config.toml
encoder_arch = "resnet"
model = "image captioner"
dataset = "rendered dice on a table"
train_examples = 145000
image_size = 64
crop_scale_min = 1
horizontal_flip = true
translate = 0.06
tokenizer = "word"
vocab_size = 28
encoder_norm = "batchnorm"
encoder_activation = "silu"
encoder_channel_attention = "eca"
encoder_drop_path = 0.1
encoder_depths = [4, 4, 4]
encoder_kernel_size = 3
encoder_stem = "deep"
encoder_avg_pool_shortcut = true
encoder_widths = [96, 144, 208]
fusion = "cross_attention"
label_smoothing = 0.1
decoder_width = 128
decoder_layers = 7
decoder_norm = "layernorm"
decoder_norm_position = "pre"
decoder_activation = "quick_gelu"
decoder_mlp_ratio = 3
decoder_head_dim = 64
decoder_fused_qkv = true
decoder_bias = "all"
decoder_qk_norm = true
decoder_parallel_block = false
decoder_dropout = 0.05
decoder_inner_norm = false
decoder_drop_path = 0.15
decoder_positions = "learned"
decoder_cross_attention_every = 2
decoder_tie_embeddings = true
init = "xavier_uniform"
residual_init = "none"
optimizer = "adamw"
lr = 0.0033
beta1 = 0.9
beta2 = 0.999
eps = 1e-08
steps = 8500
batch_size = 128
epochs = 7.5
lr_schedule = "linear"
final_lr_fraction = 0
warmup_steps = 850
weight_decay = 0.1
Rows from block 9 of the image encoder of a small image captioner, named by matrix and row number. Rows with one number belong to one channel. Each number is 128 + 32 x the weight over its row's rms, rounded and kept within 0 to 255. All counts start at 0.
After each channel's rows are labels from the 100 images, of 14976, where the channel reaches its highest value: "strongest on" is what is common among them. Only what is clearly more common there than usual is listed. The data: rendered dice on a table. In brackets: how many of the 100.
# convs0: first 3x3 conv (encoder.blocks.9.convs.0.weight, 208x208x3x3, each kernel summed), inputs 0-103
# convs1: second 3x3 conv (encoder.blocks.9.convs.1.weight, 208x208x3x3, transposed, each kernel summed), outputs 0-103

convs0.199 [106 154 133 148 170 204 196 133 141 131 186 119  98 141 101 132 124 162 141 131 116 146 109 134 116 113 153 163 141 153 136 115  89 144 138 143 140 160 147 126 115 156 139 142 143 123 155 130 105  92 177  86 145 208 105 126 109 158  82 138 153 102 118 157 109 149 157 162 128  95 147 137 165  98 139  73 158 150 113 127 110 134  92 146 116 150 124 187 153 130 177 167 111 184 123 123 205 201 151  91 204 150 144 128]
convs1.199 [110 164  99  82 122 126 105 114  94 117 100 134 146  95 134 126 149 110  73 105  78 108 158  99 130 111  99 135  94 158 137 104 107 100 147 102 114 110 104  72  86 144 102 118  83 115  97 133 155 139  91 176 116 157  89 167 136 112 142 105 110 108 129  78 191 129 133  71 110 160 111  90  77 127 119  93 129  99 170 142 131 102 163  75 100  69 139  76 117 126 118 122 146  65 140 129  65  64 121 135  65 158 104 153]
strongest on: dice: one (71); orange die (65); total: 6 (35)

convs0.68 [159 133 133 195 178 168 136 140 146 143 122 133 110 112 130 113 153 165 135 169 159 149 130 111 131 110 171 227 142 131 149 135 121 139 135 138 123 131 137  77  95 138 145 133  98 159 168 154 157 171 135 134 182 144 152 105 177 168 153 159 111 138 148 109 120 186 206 116 139  90 125 126 165  30  92 159 141 105 102 168 124 139 149 139 152 118 148 164 133 145 159 123 119 143 144 125 145 120 154 132 147 216 132 148]
convs1.68 [114 134  56 102 128 165 119 152  87 141 115 180 125  58 145 112 133 132 110 141  79  96 169 125 212 158 126 189 106 163  71  91 128  96 187  46 123 136 147  40 202 122 124 121 109 105  85  92 144 115 113 175 130 158 101 152 129 120 158  72  85  94  96 114 177 158 117 112 150 110 128 137  83 170 141 160 150 114 150  81 171 116 105 113 140 121 128 101 124 178  85 134 107 110 133 120  92 131 172 100  97 179  92 185]
strongest on: orange die (98)

convs0.176 [148 139 136 155 147 170 214 139 157 143 218 123 103 156 107  99 134 153 127 148 114 139 125 156 138 148 163 164 164 153 158 126  91 166 175 143 157 186 152 127 152 154 160 148 169 127 185 131 121 111 159 146 168 165 148 115 109 168 107 150 150 125 108 166 115 153 166 137 152  95 159 169 168 128 164 108 162 135 119 129 120 134 135 156 114 153 151 177 154 147 148 154 114 185 125 126 197 219 162 111 229 162 146 139]
convs1.176 [ 91 145  87  96 117 119 103 120  85 121  94 114 134 104 135 129 134  55  99 109  89 108 155  92 127 119  86 160  92 128 109 110 140  89 104  97 111 104  81  78 111 124 130  88  93 119  79 114 147 149 100 152 104 113  85 113 157 151 140 100  86  99 151  82 158 130 126  91  95 154 104 105  91 137  92 109 124  98 169 124 131 100 153  72 156  69  99  87  98 165  99 109 150  70 124 134  75  69 103 145  71 175  86 140]
strongest on: dice: one (69); pink die (68); total: 5 (31)

convs0.104 [150 166 165 143 163 158 195 145 145 135 209 129  88  71 140 127 147  14 129 144 105 162 129 148 151 143 213 141 151 164 147  88  91 160 162 157 175 176 137  87 150 198 169 120 148 131 148 135 107 104 139 130 150 162 152 118 111 160 108 133 161 108 121 166 119 137 146 137 136 104 146 135 144 120 166  99 161 171 116 130 136 133 137 199 155 156 162 199 147 142 163 121 117 188 121 132 168 165 135 127 183 147  64 111]
convs1.104 [131 163  45 108 131 137  97 135 100 124 130 120 159  69 149 132 147  36 104 124  99 105 138  99 138 140  95 155  90 141 109 109 140 112 132 124 128 122 101 116 116 171 124 119  97 129  76 119 171 143  87 184  90 119  82 129 138 121 116  91  87 108 142  83 153 125 123  94 119 148 107 114 102 136 103 110 135 134 168 132 146 110 160 110 127  86 117  99 120 171 103 123 151  81 197 101  92  92 125 145 114 155  59 141]
strongest on: dice: one (70); yellow die (68)

convs0.64 [ 71 129 142 117 149  92 143 139 125 105 155 136 105 111  89  93 120 148 108 132 102 143 129 151 116 116 164 117 161 190 136  88  81 191 126 169 165 146 158 136 139 145 175 213 150 149  94 125  80 115 136  98 118  76  95 132 113 126 135 122 115 131 122 165 148 132 126 100 105 177 220  33 116 161  69  87 139 137 149  82 179 138 140 162 148  89 149  92 157 125 120 104 107 100 129 142 120 135 107 109 131 124 132 115]
convs1.64 [120 107 106  90  77 116 140 135 119 111 127 165  90 122 107 126 115 100 118 143  97 100 160 139 121 110 106  97 124 112 131 120 119  92 121 158  85 151 132  92 158 124 159 137 113 128 110 144 119 152  76 196 140 105 163  88 143 123 137  76  72  96  97 150 157 120 111 160 138 115 226  18 126 134  98 122 155  79 154 124 147 127 102 126  82  96 138 126 102 184  74 194 117 151 147 168 106 131 139 142  93 127 101 150]
strongest on: teal die (99); dice: three (67); one on top (63)

convs0.21 [133 119 130 130 145 132  85 157 128 124  81 145 141 123  51  98 131 128 106 116 116 116 109 119  91 133 142 156 128 125 116  92  98 110 106 121  97 113 130 127 119  88 105 127 105 126 138 131  70  74 123  50 126 127 125 132  99  96  77 139  88 123  91 109 111 152 130 138 103 118 115 124  72 162  91  91 103 111 151 100 123 139 146 138 121  89 113 108 124 117 112 126  89 117 141 131  73  81  72  48  69 136 125 133]
convs1.21 [164  86 162 140 178  58 163 156 154 180  90 165  93 161  69 153 106 135 182 117 120 124  96 169 131 119 134 135 142 114 162 154 168 150 156 151 106 163 126 106 144 141 155 152 136 145 114 142 140 149 118 205 143 127 115 151 126 112  99 100 135 141 124 164 105 172 105 185 115 116  91 173 192 227  20 174 156 139 137 152 142 165 114 156 113 142 155 106  89 162 131 115 163 105 127 138  97  89 148 172 156 155 149 137]
strongest on: teal die (52); white die (37)

convs0.197 [179 151  38 146 159  96 102 120 179 130 115 112 138 146  77  68 125 198 130 128 102 148 194 145 109 179 106 135 132 100 119 189  55 134 134 158 137 136 111  77 118  87 123 111 129 132 116 139 139 171 113  93 113  92 188 120 157 136 178 103 133 110 110 107 165 136 118  91 156 109  34 217 122 123 106 158 154 167 103 141 117 122 131  86 136 121 125 108 150 115  96 213 110 118 138 125 136 156 106  93 124 131 174 111]
convs1.197 [ 63 124  72 132  73 170 121  94 110 130 142 176  76 125 100 102 127 115 134 115  99 125 160 116  99 120  88 130 113 144 129 121  91  97 167  80 136 103 119  59 168  26 142  78 106 121  99 101 124 140 155 146 183  88 167  78 172 173 174 110  99 148 164 102 132  96 187  79 123 135 118 133 112  82 168 105 126  78 156  95 158  82 125  71 149 117 105 130 116 145  51 136 141 128 119 131 104 155 112  90 111 174  73 166]
strongest on: orange die (100); five on top (65); dice: three (61)

convs0.158 [123 166 120 173 165 217 158 136 163 145 145 132 131 115 100 102 136 149  88 152 120 183 107 124  89 122 147 179  91 143 138  87  79 152 142 154 168 130 117 148 116 157 112 137 135 142 158 143 116  95 175 101 153 213 146 131 118 137  93 150 186 116  87 139 122 156 166 167  94  70 126  96 165  97 119  95 142 165 125 149 114 135 126 128 110  72 130 184 136 133 171 139  88 175 151 139 169 159 136  77 160 151 146 142]
convs1.158 [121 157 104 108 142 114 137 124 113 146 114 166 169 109 133 125 169 109  96 136  81 113 126 112 127 116 104 125  81 156 117 141 127 123 161  77 193 110 137 115  82 195  61 123 105 141 105 141 147 137 124 184  96 183  73 187 134 105 115  92 134  94 127  58 198 147 125  92 100 162  74 104  82 144 107 119 133 113 163 134 145 124 141  90  84  70 175  83 130 124 151 108 176  82 146 134  78  77 118 155 120 161  98 150]
strongest on: dice: one (80); white die (48); total: 6 (42); black die (38)

convs0.194 [139 139 123 162 150 150 213 144 143 133 219 134 119 173 115  97 136 177 156 166 127 137 115 140 120 134 156 171 158 153 153 128  92 160 171 146 145 176 154 134 136 151 142 141 165 143 176 141 133 113 161 149 162 149 142 120 119 158  99 155 138 145 115 145 111 160 176 120 155  90 158 156 165 114 157 129 156 139 128 131 111 155 161 149 119 162 148 174 150 156 156 145 102 178 142 129 204 227 157 108 208 173 158 163]
convs1.194 [ 84 159  94  85 131 131 105 101  88 124  80 136 129  90 115 122 139  91  89 111  89 113 164 107 134 120  89 153  90 146 103  98 129  89 131  82 125 106  94  66 141  83 143  99  86 104  83 115 153 145 102 162 152 115 113 110 150 136 128  93  98  85 151  94 171 137 127  86  99 134 126  83  74 121 103 125 133 108 161 124 160  89 128  62 141  87 107  91 111 159  82 106 140  76 131 127  51  76 122 142  61 161  86 136]
strongest on: orange die (100)

convs0.75 [128 154 137 170 166 161 222 155 144 143 213 134 120 140 125  96 133 160 136 160 122 160 120 151 115 134 164 167 174 173 147 119  88 177 172 147 168 172 157 126 150 166 157 157 166 151 177 133 116 112 159 137 161 161 138 116 113 164 115 153 166 135 124 162 119 157 163 142 131  80 170 160 161 109 154 109 170 160 124 120 114 147 157 160 121 151 173 178 151 150 158 142 111 174 140 137 187 215 155 130 210 154 148 157]
convs1.75 [ 91 134  75  84 115 104 106 117  80 141  99 143 134 102 146 128 146  74  97 111  87 101 131 101 118  97  94 138  78 120 102 105 138  78  98  97 127 111  90  87 116 127 145 109  93 124  92 128 155 147 114 150 132  95 110 108 150 139 104 115 100  76 130  97 154 142 119 103 115 144 108 105  71 144  96 117 139  86 159 120 134 115 131  69 117  63 126  93 114 165  96 111 150  81 153 128  69  74 112 141  60 154  71 140]
strongest on: dice: one (76); white die (66); total: 3 (30)

convs0.193 [136 148 141 159 157 144 227 158 151 135 204 132 114 142 100 102 144 155 132 159 111 150 118 144 121 136 140 179 156 146 158 106  78 152 172 151 157 178 146 142 136 131 149 151 141 143 174 137 111  80 185 116 168 149 128 126  93 166  94 158 155 117 103 150 114 170 173 124 140  84 147 147 175 118 154  89 156 152 126 124 127 140 127 139 119 151 129 166 146 138 136 140 106 166 129 136 195 203 147  84 194 162 142 155]
convs1.193 [100 169  95  71 139 105 121 112 102 136  93 145 157  84 123 126 155 100 101 115  93 111 148 110 115 123  96 164  85 161 129 110 136 115 130  84 141 102 110  98 110 126 144  95  96 133  95 127 154 130 122 157 137 103 105 131 144 125 115  87 112  94 149  83 176 131 122 103 100 146 102 112  61 150  99 112 127 115 161 135 141 114 164  74 104  89 125  97 123 149 106 114 160  68 146 144  51  55 121 150  63 183  94 141]
strongest on: dice: one (84); orange die (45); white die (34); total: 3 (30)

convs0.20 [133 127 126 167 132 187 173 148 157 132 183 132 133 128  99  89 140 152 128 160 106 143 120 132 100 129 141 185 122 119 145 104  64 134 162 153 147 148 148 160 136 109 120 140 146 145 162 146  97  74 184 103 166 189 131 135  89 144 103 167 126 134  87 140 117 159 174 151 136  73 112 136 173 113 140  81 137 128 121 142 113 153 127 120 123 147 124 154 136 146 135 155  91 180 138 131 183 199 121  79 181 153 135 169]
convs1.20 [120 170  83 104 144 114 117 115 135 125  84 126 175 109 128 132 161 105 115 103  88 127 139 114 102 112  96 124  95 158 133 130 130 112 145  97 152 103  97  75 100 122 115  99  80 131  85 123 173 132 116 142 100 137  68 152 137 116 105  83 126  96 146  65 166 146 116  75  86 166  68 118  71 118 133 108 134  96 179 126 144 115 154  52  91 106 136 127 111 147 125 125 171  43  98 158  49  47 139 148  79 166 107 143]
strongest on: dice: one (87); total: 3 (25)

convs0.195 [113 132  96 123 110  90  66 104 127  82  90  92 163 131  79 147 126 131 138  95 135 111 140 115  98  71 124  94  57 107  86 124 133  86 118 112 127 107 115 139 109 147 109  91 133  83 105  95 109 131 113  49 111  73 143 200 159 100 137 139 127  79 101  72 114  89 105  98 121 132  73 112 130 161 121  88  92 132 156 147 126  78  78 138 126 148  51 149 127 101 149 120 137 120 108 120 133 104  89  65  86  73 138  74]
convs1.195 [134 164 115 157  97 166 100  80 129 117 105 134  39 146  83 176  91 136 134 120 113  91 164  97 116  84 123  82 114 150 128 126 103 144 206 102 156 106 183 144 135 163 109 108  97 104 150 142 151 131 148 170 184 102 140 119 135 150 151 116 129 133 148 122 167  90 199  65 146 133 127  69 153  52 160  95 147 137 129 122 144 131 100 115 143 138 175  70 163  85 145 105 140 114 164  80  83 115 132 107 120 152 127 152]
strongest on: orange die (83); dice: three (64); yellow die (35)